python train.py --encoder_arch="mlp_mixer" --model="image VAE" --dataset="rendered roads seen from a driver's seat, with toy cars, trees and houses" --train_examples=145000 --image_size=48 --crop_scale_min=0.8 --horizontal_flip=false --bottleneck="kl" --downsampling_factor=8 --encoder_norm="layernorm" --encoder_norm_position="pre" --encoder_activation="gelu" --encoder_mlp_ratio=4 --encoder_parallel_block=false --encoder_inner_norm=false --encoder_patch_size=[8, 8] --encoder_conv_stem=false --encoder_layers=8 --encoder_width=256 --loss="mse" --latent_channels=16 --decoder_norm="groupnorm" --decoder_activation="gelu" --decoder_weight_standardization=false --decoder_channel_attention="eca" --decoder_widths=[48, 96, 96, 96] --decoder_blocks_per_level=1 --decoder_block="plain" --decoder_attention=false --decoder_upsampling="nearest_conv" --kl_weight=0.1 --init="torch_default" --residual_init="scaled_by_depth" --optimizer="soap" --beta2=0.99 --lr=0.0021 --beta1=0.95 --shampoo_beta=0.99 --eps=1e-08 --precondition_frequency=20 --max_precond_dim=512 --one_sided=false --adamw_lr_other_params=0.0011 --ema_decay=0.999 --steps=8300 --batch_size=128 --epochs=7.3 --lr_schedule="cosine" --final_lr_fraction=0.05 --warmup_steps=410 --weight_decay=0.2 --adamw_weight_decay_other_params=0.05
Rows from block 5 of the encoder, named by matrix and row number. Each number is 128 + 32 x the weight over its row's rms, rounded and kept within 0 to 255. All counts start at 0. Numbers have three digits each. After the name is the row's rms in percent of the matrix's.
# fc1: token-mixing MLP up (encoder.blocks.5.mixer.f.fc1.weight, 128x36), inputs 0-35
fc1.0 149:110115167179125137105155091165088140088182063188081144101165093146106130105127111116104112101094091099094109
fc1.1 120:112086112164162245153161169119098095128127102148164157132121169132096160155153111117170152135123146159122111
fc1.2 154:155066170229162140117142164105119152171146122146131129082097115135166143178128136118087089124128150142143171
fc1.3 030:139087054043134167143134162172127122114152139163172143134097133120083147138141183085107113128140117158167161
fc1.4 130:112125085184131136145112098145107075127103166102169096115156119150124102092188101174063145086148084099086126
fc1.5 104:099082065088111091163142134158163131111075145152102123097102082122073112176127103098085170117071130145125130
fc1.6 009:080098038127144130152148092125123073173115171138164116105132157173112131111119059126076121113145134112147169
fc1.7 127:198176139211119092100121123089120195171141146168141075112101112094159160127131142156117151147145152141133124
fc1.8 023:100183056102112159148208146170123147099114107176166109164137109095090141162115167108139141137146151167153133
fc1.9 022:106200201110092135173220157139148179150123122159168133173121117178135124125121137134093131137131129126132147
fc1.10 127:177214189188074074112093094131119160143163171135135158145138109107157112119113139128166136135146149142112118
fc1.11 024:178136246165184157158131162109165115144124157150147153115126140136108123140143128120089151145146144149181160
fc1.12 118:141143154128122125127140156194194181185102110078091067138150163177162185161143140131139146135128145151143127
fc1.13 078:149195149154183118075137115146097133103119111139120154132205163128152159185108166091179104119114157172119115
fc1.14 095:128164157151152134093163117167137143222106158145112143090150173093174097165135142134073170120110091121167129
fc1.15 091:140124159101160135126072147106146109129070130107036102100118089160116158097164133170121088103089088098095110
fc1.16 033:106097086116089056117134121109123167119115065068117090096107123143188142132153135136146127101112107088073078
fc1.17 135:130115092081100080109109128141122144125125135106147176115138129044071056132142151177166145106104104084092127
fc1.18 148:117124087096125118105114111143134115131142104062091109133101183189159174149117141065066092098082093102123144
fc1.19 136:141190157195163104128102094126136159172168215152150092093137091121092156142112146119178131149137142136111114
fc1.20 170:179189149035026055159151140120134116151136141123121130127132138119128120120145129123150142122149149144145113
fc1.21 105:086065084142143121166166119122081106126078092121192153073073127145159084170142161117110127110105133104125141
fc1.22 021:148147208095180155108130162058132106175141120174170155128147134173097160145105170086126135131135130150169120
fc1.23 041:135121104133117144100137143117137103122156114135113164197119154087095062107118109178196209129151139111086093
fc1.24 116:149178134157183158102154144154125119173156112153168144145062125102045138152121149104180125149161153161151156
fc1.25 131:066039076192228173100139117155146116143142132124135112133111124126139128126123141162141119139132138128122156
fc1.26 151:116122124108106126104076048066095101146162202192163126130129120111136122114081084114116102114099113110102112
fc1.27 135:202182099110129209119103123142117146127149161137169131175122093163137104126139187119066146122127103128169152
fc1.28 145:131111193131143127142091183095136119148065190075142110142080182093125124115094139099120112100097101094092109
fc1.29 119:178157181130174152113092170168132130163125140102166137090184115069069138136122109156112141170128135141184154
fc1.30 113:144104087085091099102135159129121162188124089122098089110080094103187181142129135153075066119140134107158144
fc1.31 108:135106092104097134166100133154117145113067064118086127113133202154131090089100133068153155108145145104083088
fc1.32 035:103104179188103121107086084066052127137135121126156132092152123125125091102077100067110158111100115119121109
fc1.33 104:107130093145143115125153091107120104108154082131133071135075120041071168118125152124196147110119108099079127
fc1.34 038:110189199137184144093139125129163144159173131153128119166142195162135179139134159087112103135140110161177138
fc1.35 113:168156241074120134100121136148170126157150115100112167151155162141091076142115136146159182131124136138138131
fc1.36 089:083159170107077151122157092121146146091084119135118077139061145135135113138125119199093086138099115147066157
fc1.37 037:144155238198184169124116114126113141159176165135124165141137145148172136115112112154153116152151153142127139
fc1.38 090:137103129085088116091108090113157114111088110116056053099150127120089150189152109137162193131099114118130113
fc1.39 072:122135098069081105115122097132177147146121110149106075126189203126070141134112068110143170108111119116099109
fc1.40 089:153099168199169151139118132119124119116141152088118164140167041170137109135088108145166122136140194140089155
fc1.41 039:140100104166116129150166156182202144087092109110084084092144154108145132180151114087133144145150185172129150
fc1.42 119:168170141121185140115083161154125101146207137113144127172069129125160192123153078133092113117134171156141135
fc1.43 021:155158212141170171165124108116157087091119169154148147178125143168124142122117133144092138149183162146178171
fc1.44 094:143156193198131095173155119170132144086112158125121174156102103120130102146101155102143149147180182177161145
fc1.45 135:132076116187203142187173155135124101090081152151135163174163089109160162135117172139112112130144126127155147
fc1.46 060:113107097136087128159156141184110160173151136140183091143074087118139143100081148123090091124116074066089127
fc1.47 145:184149224203210158117093107115113110101084147110106127114140134138127135117150133097105140156108117142126116
fc1.48 122:119172151227158105141111101143099130093133175144168157194165141081112127108114128151140079130140128124137177
fc1.49 108:195123156136226176119098078105115103143136167171091119110137128094178179149106128151150132117133146142113113
fc1.50 114:154182159172139163117115093082152058172142154204127185101149161108145138168147102114112113124108133149151143
fc1.51 011:125120096127121072106163106173119160138147105079097125090128139143237096175148167132144145107092105112112101
fc1.52 022:141184226045138106148113125049176134110135162163129125156146120121130126122111135157135161136147147120135128
fc1.53 071:172180205064115135120143163168133116103086118104144187107132103100116108169154142099149120144117181174125146
fc1.54 043:149140202210182161131098105121160113125165183129093148122185140154174140139119093126125127144142172153135149
fc1.55 106:130207138196208188102118118136149122155131070079090087125102127104133155106112107146118114152131119129145138
fc1.56 019:139103141166124118108074121092103121095162131151082112160130064072070094103060140151158161111111111108086115
fc1.57 035:101119076145124086122111086118078137089156105091153141122129133126156128134139126143173127089066086083049074
fc1.58 011:124059104116113052162159163179170198184114128114134086128133160161097112124103103114156162132137142135129110
fc1.59 112:076018031088148162133112150155149145143126130144137130132118145145111139152151164151154160146121136146143127
fc1.60 022:155109126176168134079043120077086101165154118124102149088142146117109115098108085097152159109107109124092074
fc1.61 118:218166102134159173150108147170182147142121125106105121084179178158151109114134104145137113178153148120118174
fc1.62 114:087072104098101116150123103096151140063116155190158099200176124095102131083099114112145084123152119128145151
fc1.63 130:171178134128152174143145132141094136129114144129197155104116121172115096181147084048131128121101177184133141
fc1.64 143:099134177195200128162165137118079134139107091112172164074117181150135094176122109161127157131138146105133140
fc1.65 093:128145187141135150159148132143185182104174187141075095185093099124169152090140160148097104142156131133135161
fc1.66 134:118101092102124109115087089090116111176145144193153114054051097107102134139186142114137100098103108117115121
fc1.67 111:167177131140172173159097114151169150102196144132081087092071125112124162191164142153163153123135154127117129
fc1.68 019:177138069219201188107114151159130115147169118125154166142139144153149116144123170120134121147149134148153163
fc1.69 127:092120091104114152108161132101082085115125119084166206062111163125097121136184080072119130109112124141113115
fc1.70 112:118157132164214186128101115113059144112159149143175137141127157160153178123165166089119095135115095157155127
fc1.71 118:095118089137083089120143105124127195177110128081098099138137169171171094081116042123139134111130106127098110
fc1.72 100:110106106080099105092132118137136153120212192129084093132040115137090117101131172106131116114145139123115088
fc1.73 113:100079116094145104138136122111099080104115119097106201163082040139197136107136167152105116128143105125124114
fc1.74 111:099074079109139114153185117103123121093079150134086081104136131083176193164140143106138134101081107112106087
fc1.75 135:081158213137190164142141106112116095156142173144150172098086079150169148136157183148118101144134124127134132
fc1.76 023:101091121100116117163143156113134143091058074104077079165129130147140166082080101090141113140179171146110105
fc1.77 088:191188204176100115140094105107141133116138159102140156147149116209175098136123111150094156135122165121124138
fc1.78 065:067077076147146157170178112099082069083083124142147150159152125084108102095109101110136172118140115121101117
fc1.79 044:134215206112125151111121105063184116151171171183113142160149131120176151130131149126120137122137134151151125
fc1.80 076:110139183243159120148111108105129131113155175179156143141126158135120140130133149082100112140157127158181160
fc1.81 124:120154072116109160107149089180123122101128110115119122146117140056191075129103136096197080119099098131129087
fc1.82 057:095083135113130146143150114104118091108141147174151204155142146153093048096110135083120197109131099099114097
fc1.83 024:134179104181158156149148132167132129127079108135151099057084144073068154184167121130124091139110129128140164
fc1.84 139:095115202169126122180164139106159182087094138170134089175183173136097139151121107118160161123127153161143127
fc1.85 016:125161152066139159165193135169139145121120138183114116166093098096137182138116198146123069139139117135150166
fc1.86 064:134195193177112085117148137103154193138141111132146118155110145199192119141151162122074115129109115136138147
fc1.87 109:170247181186101109148137128121133117121072082134133106119158145114103168109143138148128136154133120143159108
fc1.88 087:104101200106166166159159183140157139151149102142132117129116150194102157095100164074114158146175096129146091
fc1.89 134:181140171196140103111086131112140152159179137171158158133090158131087067127179150124153191143121115142143117
fc1.90 031:158101073027153128104063152132112110137176160150113135133140087060108127094085133146134109127141139134142141
fc1.91 131:115099097119089125119126140103116171108176165074104087074148059081134206108148121142133115119123114089088113
fc1.92 089:137162127135143145177106156166117125127153153103130158156096175043117106118183074177194159124105120130128098
fc1.93 099:118160099125119100132075069132079126054088169085105112158166125074164152073097117114113120137168138115129138
fc1.94 118:122075084109117135122091170142093104171176101054120134150114058144122110151071123148180144141089111128117103
fc1.95 010:143116109036135085115133127138166118118137110092108118076090136174138094162213130107141160100093099128110099
fc1.96 133:155122142168185189138145131098116089104092142155170202171158106136106076113132150175112193131130136118129131
fc1.97 111:144109080064109115090072120171143093151195160092040164120147134147154131101112082126129134117134130124114123
fc1.98 127:127154198192143117127100120157144099154172142074111179116115178195147137134130103086149084145134147143121171
fc1.99 055:170125084104142119088056102130107103129173170116107135077152066074120082122103139159133153103088110095095118
fc1.100 139:127114148102139117123136141099186107090165097077186067096179095123185083100137089102128091108108105106106110
fc1.101 012:115113050081123078104078113135112115141135136121141144108212089077106088107084072112162138126127150131131121
fc1.102 082:109105143188094133100130102108120147143152103093154041132124089112085089129095161128102195120100087081139146
fc1.103 012:112161108224148151130140072146102145091138164141133125141129128075187139137118106139148098152168186166129170
fc1.104 067:128213121180210221132144110143089094143092088108142136121097143127128114105123145153134130144151116119128136
fc1.105 122:126139120125074085105094122073107167092149104126191136160094108203101071127124174097105172116116114131142103
fc1.106 151:161194207142066129142153134135157167115105111133123123142124110108169146160169147166101059126105141136142181
fc1.107 140:114181201170139156110105087117123147148162167148134114138171152135143126141065060112082140123155181147162131
fc1.108 074:108124120091120139155139103105131096043131179147105168168129074129127077131127190140136156120074082087103132
fc1.109 119:101119095098100131177147145130123127104037074119128121177144094148066180095107111166146099126113099097097119
fc1.110 125:118140235161142152152156090101134146142142164144122114148070125149105125075184083094146135173116129141117149
fc1.111 147:186128123184204119109139170115108147147109085147161129155175182146152156084101081110132101166156157151122136
fc1.112 075:134109056117104110128106129149089123085107181103171165158184079121086067090119113145084167112115128149145115
fc1.113 136:178203210165098131120105126097115134136152087112145124159110129167114105143075184095136143112182108107129126
fc1.114 117:174204131093121181186155110146141118153098125139127170127115189140161143125075117088133124140198155144146142
fc1.115 089:142148044085090139130180116199108147149134096146081163133161120192099163151120139162146156164133143126141134
fc1.116 057:161207232087147135116137095124124162108153140135096152163130137129190146128136178154172134139140135144119117
fc1.117 109:092119069152162173153160165148133139135133112085174118153128161108205107158139177184184126140136145148126163
fc1.118 122:119126105085162114068167124086139074126141055124166125141160158147068129094059113135130147114125128093086108
fc1.119 124:131159134169200169123134155143126111150139129132078177162152097079173053119092108104128178129136156171128119
fc1.120 086:147116108091080114105091120109128121159155132160181138114139131107041056110122090109173199128142137132123092
fc1.121 020:137082239115195131094099108048129089153118152167113156102117142131137117126140124094113146121113124137142122
fc1.122 036:134117052103106166129134117132097069095128132154207182139153144108071054132142105119123156113112109134133140
fc1.123 023:172201127234106111125161131180096174145137116136144143123144170133156133161113135120153116149165165160138139
fc1.124 025:180133187212166152121103140131169143126163157164129104148169143100093145147112120100143133142166166181168159
fc1.125 137:153158191136167181112108100101105129158138150194182129149139144077085159129090135180179090127135132115107150
fc1.126 101:166132140128152219098094143160111097192177154084113173125154083145134146121107147188166116142129139105112132
fc1.127 119:147077099145112102132082148082064126080078106142160160115203168124112134140118097095123067115089112125132125